config = dict(
    arch='vgg',
    model='masked image model',
    dataset='drawn small creatures on textured ground',
    train_examples=203450,
    image_size=48,
    crop_scale_min=1,
    horizontal_flip=True,
    translate=0.12,
    method='simmim',
    mask_ratio=0.6,
    loss='l1',
    norm='batchnorm',
    hidden_act='relu',
    depths=[2, 5, 5],
    kernel_size=3,
    stem='single',
    widths=[64, 112, 192],
    downsampling='avg',
    init='small_normal',
    optimizer='muon',
    muon_scale='original',
    learning_rate=0.0097,
    momentum=0.98,
    nesterov=True,
    orthogonalizer='newton_schulz_5',
    adamw_lr_other_params=0.00086,
    max_grad_norm=1.0,
    ema_decay=0.99,
    max_steps=18300,
    batch_size=512,
    epochs=46.1,
    lr_schedule='step',
    warmup_steps=910,
    weight_decay=0.02,
    adamw_weight_decay_other_params=0.01,
)
Rows from block 8 of a small masked image model, named by matrix and row number. Each number is 128 + 32 x the weight over its row's rms, rounded and kept within 0 to 255. All counts start at 0.
After each channel's rows are labels from the 100 images, of 14848, where the channel reaches its highest value: "patch colour" is the nearest of a few named colours to the mean colour under the peak. Only what is clearly more common there than usual is listed. The data: drawn small creatures on textured ground. In brackets: how many of the 100.
# conv: 3x3 conv (model.blocks.8.conv.weight, 192x192x3x3, each kernel summed), inputs 0-191

conv.185 [113 131 140 146  68 133 149 153 182 146 130 112 215  99 108 142 111 132 149 139  97 102 143 132 152 148  94 113 118 136 123 160 141 130 147  50 217 121 136 222 151 138 127 149  73 115 172 184  79  94 141 193 114 115 124 125 132 106 143 139 115  99 162 119 157 109 161 142 134 136 111 153  58 124 145 151 117  89 123 148  99 170 112 135 169 138 109 129 123 138 157  95 158  90  86  72 116 128 136 119 156 143 169 102 124  94 106  29 124 225 115 144 132 142  88 172 136 161 116 122 157 131 153  87 119 154 126 128 164 125 107 151  94 112 108 130 145 124 205 154  66 154 115 192  94 117  91 134 125  97  85  99 132 121 151 103 143 121 141  90  84 116 255 122 132 122 121 150 113 114 124 155 114 160 116 210 101 120 140 131 114 107 155 134 131 162 134 104 122 166 138 131]
patch colour: grey (72)

conv.149 [126 133 123 171  71 145 109 142  97  99 120 118 134 145 138 149 147 142 139 128  97 149 132 129 128 111 120 120 120 195 116  66 110 119 133 129  22 131 147 175 112 145 138 150  91 160 134 109  95  49 147 125 172  92 127 131  89 118 124 120 128 144 119 113 159 105 118 136 111 134 138 121  67 130 118 124 129 130 131 133 123 148 126 151 111 129 118 119 147 102 130 115 131 122 118 145 134 147 140 139 162 105 112 127 109 145 131 167 124 230 142 126 117 124 121 144 124 195 135 123 109 138  92 156 142  71 130 115  44 130 117 163 118 122 123 153 132 147 255 133 110 122 150 178  63 120  79 145 118 106 131 122 107  47 120 128 133 101 194 125 188 160 131  90 156 101 128 132 127  77 170 128 204 130 133 147 113  16 141 148  61 121 156 129 168 147 161 129 125 122 146 119]
patch colour: white (47)

conv.126 [125 131 134  49 156 136 114 140 100  87 167 135 189 116 102 115 120 109 163 173 172 118  65 155 155  98 116 169 123 180 179  94 116  73 159  99 134  91 177 150 102 123 134 135 148 109 137 117 130 115 137 109 154 143 148 152  92  75  96 135 138 175 123 156 129 161 119  91  91 148  85 140 122 121 131 146 169 125 126 152 161  59  95 162 147 148 166 173 119 105 107  92 133 128 130  89 140  82 109 116 118 102 134 106 131 134 105  79 187 187  86 157 126  97 138 134  57 143  14 154 151 116 118 186 125 146 155 150 116 127 111 133 110 120  48 119  99 181 208 182 118 131 140 169  38 105 100 132 136  93 121 175 149 136 135 101 104 170 116  88  59 163 138  99  80 122  82 132 135 175 104 150 101 101 115 128 121 106  86  95  96  64 153 127 136 108  89 143 129 104  85 128]
patch colour: white (51)

conv.140 [ 80 120 117 125 232 139 120 160 120 156 162 149 144 112 149 137  91 123 109 119 187 118 110 102 162 127 132  78 117 146 138  69 129 148 146 133 112 137 119 107 111 101 143 158 100 107 122 115 200 122 124 141 117 113 163 123  96 108 137 141 160 151 147 138 199  83 120 120   9 130 142 144 156 104 145 131  80 150 161  93 211 166 148 134 111 181 141 140 119 150 112 172 149 255 180 146  75 118 142 129  90 107 172 118 115 144 111 145 137 152 155 161 114 123 145 138 140 116 153  89 154  76 115 155 133 174 138 122 151 129  96 111 161 143  86  89 114 165 122 171  86  65 101 130  92 115 148 126 170 115 161   0 106 199 115 147  97 118 151 140 121 104 158  87 104 125 154 153 133 170 130 149  81 120 161 119 132  94 104 114 132 115 140 118 145 143 128 133 102 112 150 130]
patch colour: blue (42)

conv.59 [120 127 109 129 104 132 148 137 120 152 129 131 155  76 155  91 135 121  85 125 113  94 135  92 175  94 187 128 102  92  94  90 135 133 132  74 130 116 120 123 138 184 119  96 180 153  82 255 167 102 145 115 206 202 100 104 164 143 108 121 113 123 162  99 114  98  89 244  98 113 168 118 160  93 111 111 140 187 121 133 149 110 167  99 138 114 127 130 104 206 161 102 102 127 128  93  99 140 112 111 196 113 101  90 118 154 177 192 122 181 122 153 119 107 106 165  98 157 139 105 133 192 169  96 126 145 127 146 154 164 147 122 133 122 120 118 161 136 115 157 138 153 164 155 115 141 154 100  91 127 117 134 141 104  98 158 107  75 139 135 115  99 149 155 111 110 132 123 131 123  76 157 174 157  87 148 155  86 137  90 129 181  72  66 166 113  98 124 140 152 105 102]
patch colour: grey (62)

conv.121 [109 134 118 131 130 138 133 119 158 171 193 167 138 115 164 149 156 184 127 145 104 134 164 141 204 177 133 172 113 129 149  67 159  87 127  67 111 157 132 105  76  51 153 149 105 138  99  81 128 132 112 145 100 185  93 113 146 186 110 115  95  95 121 146 152 145 104  62 144 138 130  95 140 128 103  97 123 119 144 188 143 116 168 149 136 183  90 152  87 191 139 131 152 129 168 214 158 113 143 156  88  92 138 155  97 110 118 101 107 161 136 111 179 137 139 146 114  87 162 114  97 177 121 101 112 124 111  97 168 153 145 140  98 137 142  97 164  35 161 165 120  79 185 136 104 135 112 141 144 121 116 139  97 134 125 147  68 107 173 149 165  94 117 116 140 115  48 106 149 127 111 157 130 133 145 143  97 144 164  79 207 138 152 142 181 153 140 180 192 115 187 173]
patch colour: pink (44)

conv.62 [144 145 202 124 255  98 108 161 113 136 117 104 107 141  96 101 148 166 112 140 133 150 154 111  91 123 173 138 129 154  84 131 139 119 138  97 133 102 146 129 152 189 159 174 119 116 134 140  85 156 169 130 117 145 152 177  87  53 145 133 109 116 139 113 114 137  98 110 110 121 133  92  96 166  94 105 154 112 159  91 108 118 117  81 119 129 113 132 141  89 117 126 144 179 112 158 108 163 131 116 136 158  78 125 135 173 128 142 112 140 173 147 188 107 120 113  75 151 113 121  96 105  98 119 150 186 134 118 114 127 128 116 108 134 154 126 102 170 128 156  73 161 143 134 173 136 151 162 173 120 138 118 128 141 124 130 108 141  81  78 138 212 113 137  69 122  94 136 149 136 166 142 153 120 100 168 130 119 154 132 138 140 118 127  99 162 149 154 179  72 112 166]
patch colour: black (98)

conv.100 [140  88  63 137 163  81 145 132 115  23  96 144 106  92 165 143 103 117 187 135 128 116  93 124 140  78 103 170  96 138 132  69 141  86 149 198 191 115 134 142 126 121 107 148 107 163 155  79 119  52 128  87 124 130 123 114 125 183 129 155 100 160  58 134  29  88 145 157 145 146 116 173  65 127 125 106 169 111 126 156 120 172 126 151 178  91 121 132 158  55 142 117 205 103 124 138 125 141 139 145 149 125 132 105 139  97 108 118 129  90  95 172  78 123 114  86 131 114  94 192 132 119 128 147 130 128 104 171 166 155  89 112 132 126 177  26  90 120 126 116 112  89  78 170 139 176 149 110 133 125 132 113 143 110 134 127 158 121 151  85 154 151 103 136 160 175 151  94 177 121 138 189 166  95 105 160 106  95 159 140 119 128 143 109 168 102 148 157 140 115 114 106]
patch colour: brown (64)

conv.127 [152 128 137 122 110  82 143  99 120 124 123  89 163 100 115  49 123 155 126 143 106 122 113 134  98 144 132 118 169 119 125 192  54  94 119 121 145 138  76 137 151 141 190 147 127 124 134 108 205 176 163  78 116 119 154 110  41 126 140 120 130 116 146 143 102 119 132 128  41 156 139 136 120 125 123 133 177 112 129 124  73 255 124 133 135  88 126 129 152 112 147 156 141 158 167 189 138 138 125 129 150 134 163 134 121 142 118 111 138 150 196 126 117  71 131 120 101  49 122  63 112 158 124 150  94 135 135 125 125 133 165 140 129 119 105 123  64 164  79  68  95  99  85 107  96 171 135 134 140 127 150 141  38 155 118 150 146 118 120  56 186 112 138 140 104 168 166 122 118 155  78 130 156 142  87 142 111  69 117 137 181 113 125 124 120 161 153 149  90  93 128  86]
patch colour: blue (65)

conv.31 [163 134 128 101  88 135 111 134 103  87 137 140 138 125 142 124 149 145  86 109  76 126  82 119 139 103 164  65 108 127 118  84 105 120 117  57 113 117 123 136 110  83  53 148 156 102 116 106 130  72 125 167 116 143 125 131 184 173 113 134 133 131 102 136  68 145 106 129  49 123 163 120 114 124 107 122 255 146 102  87 134 240 160 145  66 150 146 105  95 117  96 124  94   8 161 137 161 116 107 115 112  93 140 122 147 127  99 157 123 114 114 156 118 161 129 144 113 194 130  97  93 148 122 131 138 143 156  97 147 113 136 142 157 140 162  81 173 114 152 175 249 151 105 110  91 131  93 141 176 128 123  57  97 171  99 144  92 162 100 123 121 111 153 136 120 139  91 111 135 127  87 101 118 136 137 127 127 147 132  83 137 125 119 156 132 118 138 107  78 116 112 105]
patch colour: purple (30)

conv.37 [131  77 141 134 141 144 139 156  69 153  87 137 122 188 131  61 163 139 203  96 133  96 174 111 150 149 144 156 138  88  72 106 119 126 167  96 134 118 142 127 155  78 101 161 113 105  93 118 135 104 122 145 102 156 159  93 155 159 139 111 160 255 123 151 149 149  79 154 111 142 142 117 125 142  97  91 127 147 169 125  99 121 171 105 108 123 115 136  86 141 117 143 106 120 113 125 155 128 104 142 122  90  97  86 117 149 162 140 110 172 147 176  80  69 150 118  61 119  86  71 117 138 124 153  66 133 104 112 180 101 126  93 103 141 128 173 158  98 132 114  91 137 163 126 149 146 132  97 119 107  66 149 117  90  60 140 119 106 115 122 131 137  89 123  86 101 144  47 120 137 124 113 105 107 138 132 176 109  41 109 153  89  87 145 165 102 189  68 130 119 126 121]
patch colour: brown (64)

conv.130 [129 137 165 130 153 104 162 166  85 157 102 142  89 138 120 114   9 113 172 142 153  83 125 124 108 111 129 141 151  97 136 136 114 167  81 161 140 120 168 136 150 189 151 141 135 100 124 128 137 102 110 152 107 110 202 134 157 149 151 147 140 149 134 132 107 122 148 114 112 136 105  92 129 126 115 180 128 166  85  77 138 129 122 124 107 117 134  98 175 110 177 138 127 143 123 130 138 102  99 179 134 134  87  79 130 138 126  84  82 159 113 101   0 122 248 154 144 168 157 105 113 119 114 118 133 109  55 137 146 117  67 147 111 122 137 101  82 106 119 111 172 104 135 123 144  95 114 182 104 117 145 143 112 117 135 134 124 119 117 120 151  93 120 102  94 118 114 166 131 123 165 147 116  83 134 134 128 134  73 145  73 171 104 110 106 150  59 231 185 122  87 139]
patch colour: grey (66)

conv.34 [100 120 162 124 118 102 129 112 135 181 113 148 179  73  96  92 132 130  91 105  93 173 132 106 157 133 114 100 113 191 160 116 124 119 127 182 105 145  79  97 142 125  86 119 179 154 170 128  73 127 116 101  94 192 143 138 113 164 105 129 116 162 121  65  45 136 108 131 115 130 131 126  81 122 125 115 125 138  95 105  72 121 103 153 103 105 130 112 184 130 134  97 198 173 107  93 138 147 145 100 210  44 135 130 143 142 137 168 135 123 134 132 158 155  78 136 142  54 118  38 141 118  65 114 108 101 137  96 136 136 152 116  95 125 178 173 106 150 164 134  71 173  69 106  32 136 153 141  94 130 140 169 190 126 140 124 110 148 114 133 131 153 148  96 132 210  93 149 134 151 206 152 102 123 156 145  92 152  92 128 134 131  95  94 113 107 125 132  72 128 120 146]
patch colour: green (51)

conv.25 [152 176 150  90 120 138 119 132 120 102 150 157 148 136 114 166   0 132 149 115 141 149 106 136 105 112 131 139 131 123  94  93 121 163 176 154 134  93  39 167 147 134 108 142 105 142 122 122 118 146  96 118 186 102  91 159  76  99 195 106 145 158 126  58  81 152 155 107 107 148 117 138 125 118 132 143 119 129 149  45 101 114 142 121 132 101 144 133 153 151  76 161 147 126 141 127  83 117  92  96 129 142 164 159  79  99 103 129  83 173  70 169  91  77 106 182 147  68 102 109 146 148 144 127  91 165 149 169  79 180 125 132  91  97 139 172  73 255 132 154  50 112 106 149 144 130 156  94  96 163 109 133 144 135 155 116 173  95 115 130 136  96 140 163 136 115 148 167 134 150  92 107 133  79 133 135 136 118 163 127 138 139 114  88 108 148 134 119 125 172 102 130]
patch colour: brown (63)

conv.131 [131 127 152 135  87 120 129 108 119 104 135 138 126 139 128 111 133 120 134 128  97 136 133 159 126 121 143 121 218 106 127 121 133 152 127 131 131 148  97 132 132 122 151 122 137 141 128 132 242 114 123 108 115 142 117 117 106 121 126 124 120 127 128 122 139 136 121 135  48 138 148 127 127 130 125 112 139 129 126 133 111 255 117 116 126 129 137 129 137 149 124 118 114 212 127 105 143 118 106 136 135 124 122 128 131 127 111  90 122 109 154 126 138 145 146 125 131 113 123 156 133 149 140 147 143  95 145 134  96 125 140 126 134 138 103 139 127 129 125 135 109 137 107 127 100 127 140 124 107 131 133   0  66 155 138 136 122 128 127 107 184 119 117 126 167 156 138 129 118 128 101 139 125 122 128 123 140 103 121 117 132 121 121 123 147 113 125 129 114 121 102 128]
patch colour: blue (86)

conv.111 [132 118 124 127 148 127 101 149 121 109 123 115 133 112 136 108 132 101 157 141 127 108 130 128 126 135 132 108 168 186 132 115 149 105 113  90 132 106 125 130 134 131 141 140  49 133 108 132 144 160 147 152 154 180 150 187 135  44 116 115 135 136 119 122  53 120 164 128 177 136 124 132 151 119 121 137 121 105 143 134 103 165 154 145 150 116 135 169 123 110 138 141 109 114 146 140 121 146 129 112 127 136 131 115 123 139 117 160 139 105 115 104 139 101 151 110 113  99 130 175 130 145 100 131 125 134 129 127 148 141 102 110 131 112 166 113 100 121 111 130  80 121 241 133 215 140 111 118 163 127 129   0  52  97 114 139 133 132 142  86  15 136 115 148 139   7 160 137 143 117 199 122 133 137 139 117 119  99 143 127 137 158 153 154 126 153 128 131 142 107 117 121]
patch colour: pink (44); white (33)

conv.132 [105 122 114 158  69 114 128 144 125 115 188 156 182 109 161  86 114 151 131 126 145 100 123 151 204 163 111 107 173 126 144 126  77 107 141 148 108 186 144 105 133 111 204 116 118 118 124  86 148 143 115 125 117 147 136 115 161 199 147 133 122  83 119 190  70 122 196 153 121  86 133 157 231 120 148  94 144 142 168 152 159 111 135 163 205 138 131 149 132 188 166 169 124  33 205 146 172  98 160 132  98 129 160 111 128 160  87 136 125 155 115 139 166 119 120 147 128 138  86 141 122 201 151 162 102  90 108 141 173 170 135 163 161 128 130 100 119  92 152 208 134 163 127 122 114 158 112 120 126 197  92 155  82  76 148 100 112 120 107  48 134  73 124 117 118 133 121 129  99 144 124 167  95 129 139 100 138 111 119  94 170  83 138 125 112 139 130  95  99 136 176 101]
patch colour: pink (44); white (25)

conv.188 [128  56 124 190 151 128 134  99 130 152  68  55  80 125 133 137 167  97 158  82 156 134 163 118 174  98 135 130 160 135 175 179 142  84 116  86 143 140 144 143 141 123 147 117  88 131 116 139 125 144 110 144 116 129 149  76 120 142 148 119  98 157 133  92 101  83 103 178 132 148 180  94 108 153 104 135 140 101 192   0 127 135  92 110 135 103 135 126 139  87 146 141 131 137 152 118 164 134  80 132 129 126 144 107 133 105 108 147 151 132  40 147 173 130 108  95 112 157  90 152  97 150  72 132 128  96 187 112 142 142 144 132 105  99 117 107  52  57 118 125 124 111 109 160 151 139 118  92 135 174 141 142 116 113  55 151 124 150  98 105 153 105 145  50 127 103 108  88 123 140 144 207 139  68 153 125 120 123  70 132 145 136 118 109 148 158 108 108 163 158 127 115]
patch colour: grey (59)

conv.76 [121  33 127 200 127 137 113 133 146 192  57 129 145 110 156  63 164 111 133 122 110  16 164  95  65 131 155 110 128 103   0  83 163 122  96  83 142 102 136 126 152  60 132  69  91 125 111 108 148 170 120 132  86 137 136 136 141 131  96 119 131 146 144  54 153 117 122 121 124 140 113 146 102 168  94 160 145 122 115 110 165 131 167 102 137 161 145 133 118 121 157 156 136 140 126 145 126  85 146 132 129 116 140 109 105  64 107 155 138 154 146  84 148 160  44 117 101 162  81 108 153 155  98 141  53 107 117 159 127 124 118 108 133 107 146 136 164 130 131 147 132 144 121 129 134 142 127 116 101 127 102 133 114 125 104 127 175 155 143 117 186 124 127 138 121 132 157  53 164 153 104  77 130 114 149 134 163 115 127 111 110 133 118 137 142 123 149  91 127 110 148  81]
patch colour: blue (25)

conv.143 [ 81  91 166 152  90 145 125  94 104  85 147 154 155 177 118 166  92 111 143 114  82 131 122 100 134 135 154 102  90 138 131 133 154 143 149 142 121 141 104 112 123  95 177 134  96 109 124 115 100 173 116  94 109 121 151 144  96 107 147 113 128 108 135 115 203 118 137 127 229 113 112 158  95 131 151 127 255 124 139 136 109 181 126 121 132 120 142 103 117 155 124 157 110  49 168 137  84  90 115 142 128 113 104 109 147 129 122 128 147 138 144 140 133 167 175 122 127 181 118 147 144 152 109 163 140 132 133 167 121 128 118 107 171 145 119 105 143 150  87 158  92 161 135 106  94 112 112 148 118 162 149 199  73 132 129 152 132 146 154 164 150 148 127 108 155 127 148 158 133 137 124 131 105 146 147 153 159 179 116 123 162 105 141 103 150 165 122 143 158 128 119 112]
patch colour: pink (45)

conv.142 [162 159 123 168 112  98 149 166 131 162 121  41 159 188 138  64  69 111 120 137 130 136 124 146 128  93 118 134 144  70 110 101 120 144 119  84 131  97 159 129 153 142  93 109  84 162 136 160 114 144  86 145 131 128 115 144 132 123 109 129  76 181 111 214 159  94  87 141 100 212 145  75 141 183 108 137 130 139 133 160 130 115 103 115 159  89 151 152 168 106 142 130 142 126 110 120 147  71  57 108 144 133  97 134 112 113 100 101  78 157 128  88 190  63 119 140 107 124  56 138 116 172 131 103 178 121 198 164 118 148 156 113  88 107 155  84  63 112 110  95 139 129 107 105 148 135 115 200 115  31 178 125 107 103 114 102 101 115 141 120 116 166  91 108  97 158 120 140 151 119 123 142 138 180 142 123 178 141 202  99  97 134 161 145 130  85  67 169 157 143 129  94]
patch colour: grey (67)

conv.23 [137  92 130 124  78  79 132 153 159 172 104 100 119 128 119 126  19 198 132  95 135 115  96 143 100 145 141 105 129 112 186  93 134 187 170 137 139 110 143  90 136 144 104  77  92 115 117 134 139  87 146 140 134  81 136 159 109 176 132 162 181 171 148 116 135 147 105 132 159 161 173  67 160  93  98 123 124 136 100 116 123 105  95 105 135 143 118  98 150 101 162 164 150 108  75 199 136 194 120 177 110 120  77 116 117 230 101 153 129 178 101 139 125 127 184 156 115 148 141 116 151 133 105 167 140 138  72 133 122  85 167 135 155 113 124 128  88 108 121 145 137 141  96 127 149 116 144 130 135 101  60 105  96 168  83 163 172 110 136 132 153 110 115 155 133 149 144  49 101 175 163 141  92  55  95 143  55 140 201  95 119 150  96 149 143 137 186 139 132 172  70 111]
patch colour: grey (70)

conv.68 [117 121 108 202 150 163  89 171 110  75 106 115  97  67 196 113  87 109  66 155 116 141 135  91 153 114 196 100 146 189 129  41 150 164 121 119 123 102 125 134 135 125 216 139  94  70 111 154  82 170 124  99 155  96 117 183  86 194 126 107 131 131  79  98  69 102 148 122 125 121  99 134  96 140 135 147 157 100 128  96 106 160 122 154  69 103 101 161 180 110 139 175 200 116 109 136 123 123 121 105 152 122 120 106  97 142 118 169 146 108 140  93 127 100 104 122 171  75 104 199 140 193  92 124 127 145 125 123 144 156 141 100 117 148 130  83  86 135 125 140 109 109 203 116 134 111 139 151 144 119 124 105  69 126 102  96 110 107  98 124 178 168 134 174  96 138 110 101  93 127 110 110  72 114  67 150 137 122  99 121 132 113 123 159 124  21 114 133 159  99 159 160]
patch colour: black (48)

conv.43 [139 127 118  98 144 128 124 121 116 144 123 134 100  99 150  92 108 114 146 141 136 139 134 177  81 120 149  44  73 168 114  95 113 136 122 169 138 135 157 123 115 141 140 124 168 185 122 112  70 160 143 110 173 150 111  91 139  87 127 134 119 141  15 110 115 141 136 135 115 171 129 132  75 144 117 123 126 112 130 141 174 186 143 130 157 114 140 124 151  92 138 127   0 140 131 151 126 129 130 124 147 176 132 134 127 132 108 172 135  99  97 127 132 129 120  92 116 121 129  75 137 164  82 202 146 173 127 150 118 131 121 146 153 147 143 146 116 115 103 132 231  94  30 145 126 168 182 144 179 122 139 116 246  76 108 145 139 120 105  81 106  97 105  71 101 149 125 105 126 125 147 130 130 112 180 119 144 104 135 137 124 146 135 137 157 127 111 117  52 115 110 126]
patch colour: green (71)

conv.19 [106 114 139 143 131 154 116 157 131 118  84 137 236 103  98 154 162 157 124  99  90  97 158 113 113 149 100 255 108 139 104 148 177 136 135  47 163 114 121 156  85  96 111 127  99 113 145 127  94 131 133 117 138 135 138 111  71 111 125 122 160 155 140 113 139 118 118 115 126 106 111 115 103 138 120 136 166 160 109 107 130 152 144 108 108 143 128 118 139 113  94 110 112 121  74  80 148 163 149 119 129 158 119 137 145  92 138 144 126  87 108 164 117 158 114 147 163 172 136 111 119  99 146 255 138 113 144 151 219 135 106 115 118 116 134 141 153 139 142 191  78 110 151 140 139  88  76 133 137 115 106 116 157  85 144 141 166 111 135 114 142 143 184 111 127 147 130 162 119  85  84 155  87 120 130 198  88 140 144 167 112 147 151 163 154 106 102 113 133 133 104 122]
patch colour: white (67)

conv.184 [146 131   0 131 145  88  99 117 117 163 184 167 125 119 142  97 173 119 156 105 150 161  53  89 131  88 134 123 158 151 139 127 149 186  58 115 118 161 109  98  79 141 133 147 130  81 111 136 135 118  94 171 122 130 167 119 128 174  61 141 143 117 114 104 139 115 108 119 125 101 112  76 112  91 147  82 144  84 161 176 141  97 168 149 117 125 102 112  84  79  86  76 111 120 150 141 118 159 164  74 106  93 119 153 155 132  97 105 120 138  89  87 107 168  47 132  95 137 136 105 106 147 115 158 191 102   0  81 146 160 159 133  79 124 132 121 175 132 163  86 137 109 103 104 142 121 140 143 156 142 109 126  82 130  78 159 153 125 144 127 124 133 116 121 143 133 127 113 106 132  86  56 158 136  89 137 147 113 175 128 194 190 129 142 119 118  83 101 113 139 142 129]
patch colour: pink (35)

conv.83 [ 90  66 127 179 159 194 160 141 107 142 128 138 123 147 157 112 172 152 152 188 151 183 151 208 142 169 156 137 117 134 117 120  78 121  90  73 145 113 108 106 130  81 146  72  70 161  89  49 131 126 164 143  33 123 120 111 120 153 125 101 117 155  91 106 118 168 106  70 129 155 116  87 132  99  83  82 121 121 126 156  98 122 138 150 121  99 116 190  98 128 122 120 124 107 114 156  84  63 165  98 168 137 134  93 101 115 187 113 141 127 175  82  43  77  89 174  66  92 138 107  90 119 120 107 101 115 101 120 160 170 148 132  54 147 137 103 107  64 142 116 111 115 125 122 138 176 144 135 172 124 117 143 130 137 126  79 116 160 163 158  95 134 133 115 127 139 123  92  70  86 118 103 144 146 168 131 151 134 128 127  94  83 185 178  94  83 151 128 141 116 169 111]
patch colour: grey (67)

conv.10 [159 127 164 110 245  68 115 176 120 102  78 127 115 110 154 119 183 116  94 140 204 171 162 126 143 110 137 164 126 135 168 142 173 107 163 126 153 129 144 138 178  72  68  81 161 121 146 140 139 123 110 115 135 112 160 111  97  51 128 152  85 136 137 152 119 150 152 141  53 139 112 144 143 160 120 140 176 112 133 133 170 116 122 154 110 172 129 147  86 148 123 138 122 126  38  93 112 104  80 138 154 100 132 134 139 157 124  82 124 174 122 117 141 106 191 114 139 150 175  71 129 161 148 144 104 100 179 160  60 133  82  47 154 138  94 176  65 120 111 116 176 174 137 157  78 107 141 112 150 161 135 112 140 131 151 145 129 111  48 109 134 168 135 103 146 165  83 143 135 130 140 131 148 148 119 121 164 176 138 155  52 134 118 137 155 103 162 167 104 110 106  76]
patch colour: black (35)

conv.75 [166 148 174 128 100 107 188 129 136  87 163 114 136 105 179 104 134 113 106 158  63 143 160  72 197 125 197  49 118  98 130  69 113 130 139 140  89 159 121 156 138 127 127 152 147  73 142 137 128  85 129  93 165 119 167 133 153 144 145 145 148 133 159 126 103 140 142 163 107 125 162 158  98 114  83 153 129 119 135 120 137 146 129  98  90 117 152 145 123 144  96 146 244  97 137 152 125 132 115 147 100 170 108 120 109  99 103  91 119 133 115 156 149 153 191 113 104 137 148  72 142 165 118  47 132  90 200 148 125 139 158 127 105 120 149 160 126 183 126  48 173 126 140 130 116 132 123 173 129  97 153  89 218 131 167 181 144  94 118 125 179  81 120 182 112 132 146 157 117 128 247 131 105 162 161 142 101 135 156 113 139 110 109  99 166 105 139 134  94 152 171  84]
patch colour: brown (63)

conv.191 [128 120  97 126 144 106 148 140 140 142 133 103 163 159 168  93 169 163  89 126 168 112 135 186 149 145  82 146 124  80 124 112 132 140 125 157 166 143 137 126 139 108 100 115 104 159 168 100 129  96 163 131 134 105 127 139  88 117 156 163 114 114 118 156 158 131 121 105 110 122 116 126  70  92 161 136 255 102 152 167 182 255 110 111 118 160 120 136 168 115 110 123 158 111 115 197 140 158 149 117 153  89 129 154 111  89 142 104 142 155 201 130 150 117 106 118 154  75 114  58 169  86 144 152 116 154 118 123 128 157 127 142  99 129  60 145 118 129 106  93 194 116 175 177 150 109 150 116 147 109 121  60  72  72 137 118 129  99 131  56 100 141 117 114 114 123 110 126  71  93 100 175 119 142 117 169 111  82 120 121 121 142 131 127 110 159 113 120  77 136 114 146]
patch colour: purple (28)

conv.96 [146 104 116 127 140 160 140 114 138 158 142 111  83 138 117 119 175 137 126 146 164 149 117  98 142 123 117 119 115 193 133  86 132 103  83 104 116 122 131 132 127 168  87 134 105  95  85 160 180 127 147 111 118 228 133 120 120  91 193 164 119 161  55 114 113 132 171 132  70 148  79 127 106 134 121 129 110 116 117  41  38 102 147 127 101 127 122 146 171 146 113 156 135  73 119 139  92 134 201  92 186  94 153 128 145 119 106 118 126 137 157 147 143  72 159 112  81 134 164 219 120 143 106 137  99 128 118 147 141 120 105  78 166 143  79 152 101 131 146 136  63 151 127 117 161 116 131 112 152 167  76 232 159 131 108 124 130 178 207  85 112  94 146 114  75 149 109 127 136 159 147 112  53 149 170 168 160  96 150 142  87 119 128 185 120 155 163 104 103 101 127 101]
patch colour: brown (64)

conv.112 [142 117  84 118  36  81 124 114 139  69 137 122 159 138 146 131 181 192 114 106 114  98 113  64 155  93 112  70 143  93 105  82 155 131 120 119 154 126 151 128  91  71 166 159 105 118 150  76 151 124 144 150 177 107 113 115 166 174 164 111 137 121 135 150 178 120  81 113 109  91 127 140  96 111 140 155   0 138 118 171  36  79 109 150 104 139 129 103 130 119 112 119 104  97 211  74 157 132 158 127 166  70 133 124 123  83 144 132 152 127 165 164 136 146  95 162 133 166 100  85 130  80 132 103 112 145 128 153 177 138 172 126 107 114 224 104 148 103 121 140 182 143 126 121 153  99 110 142 158 114 101 133 134  51 111 123 109 160 167 126  75  93 177 111  89 119 194 123  88  92 119 106 144 143 140 169 128 160 119 104 135 126 135 130 126 138  93 101  97 123 149 110]
patch colour: green (30)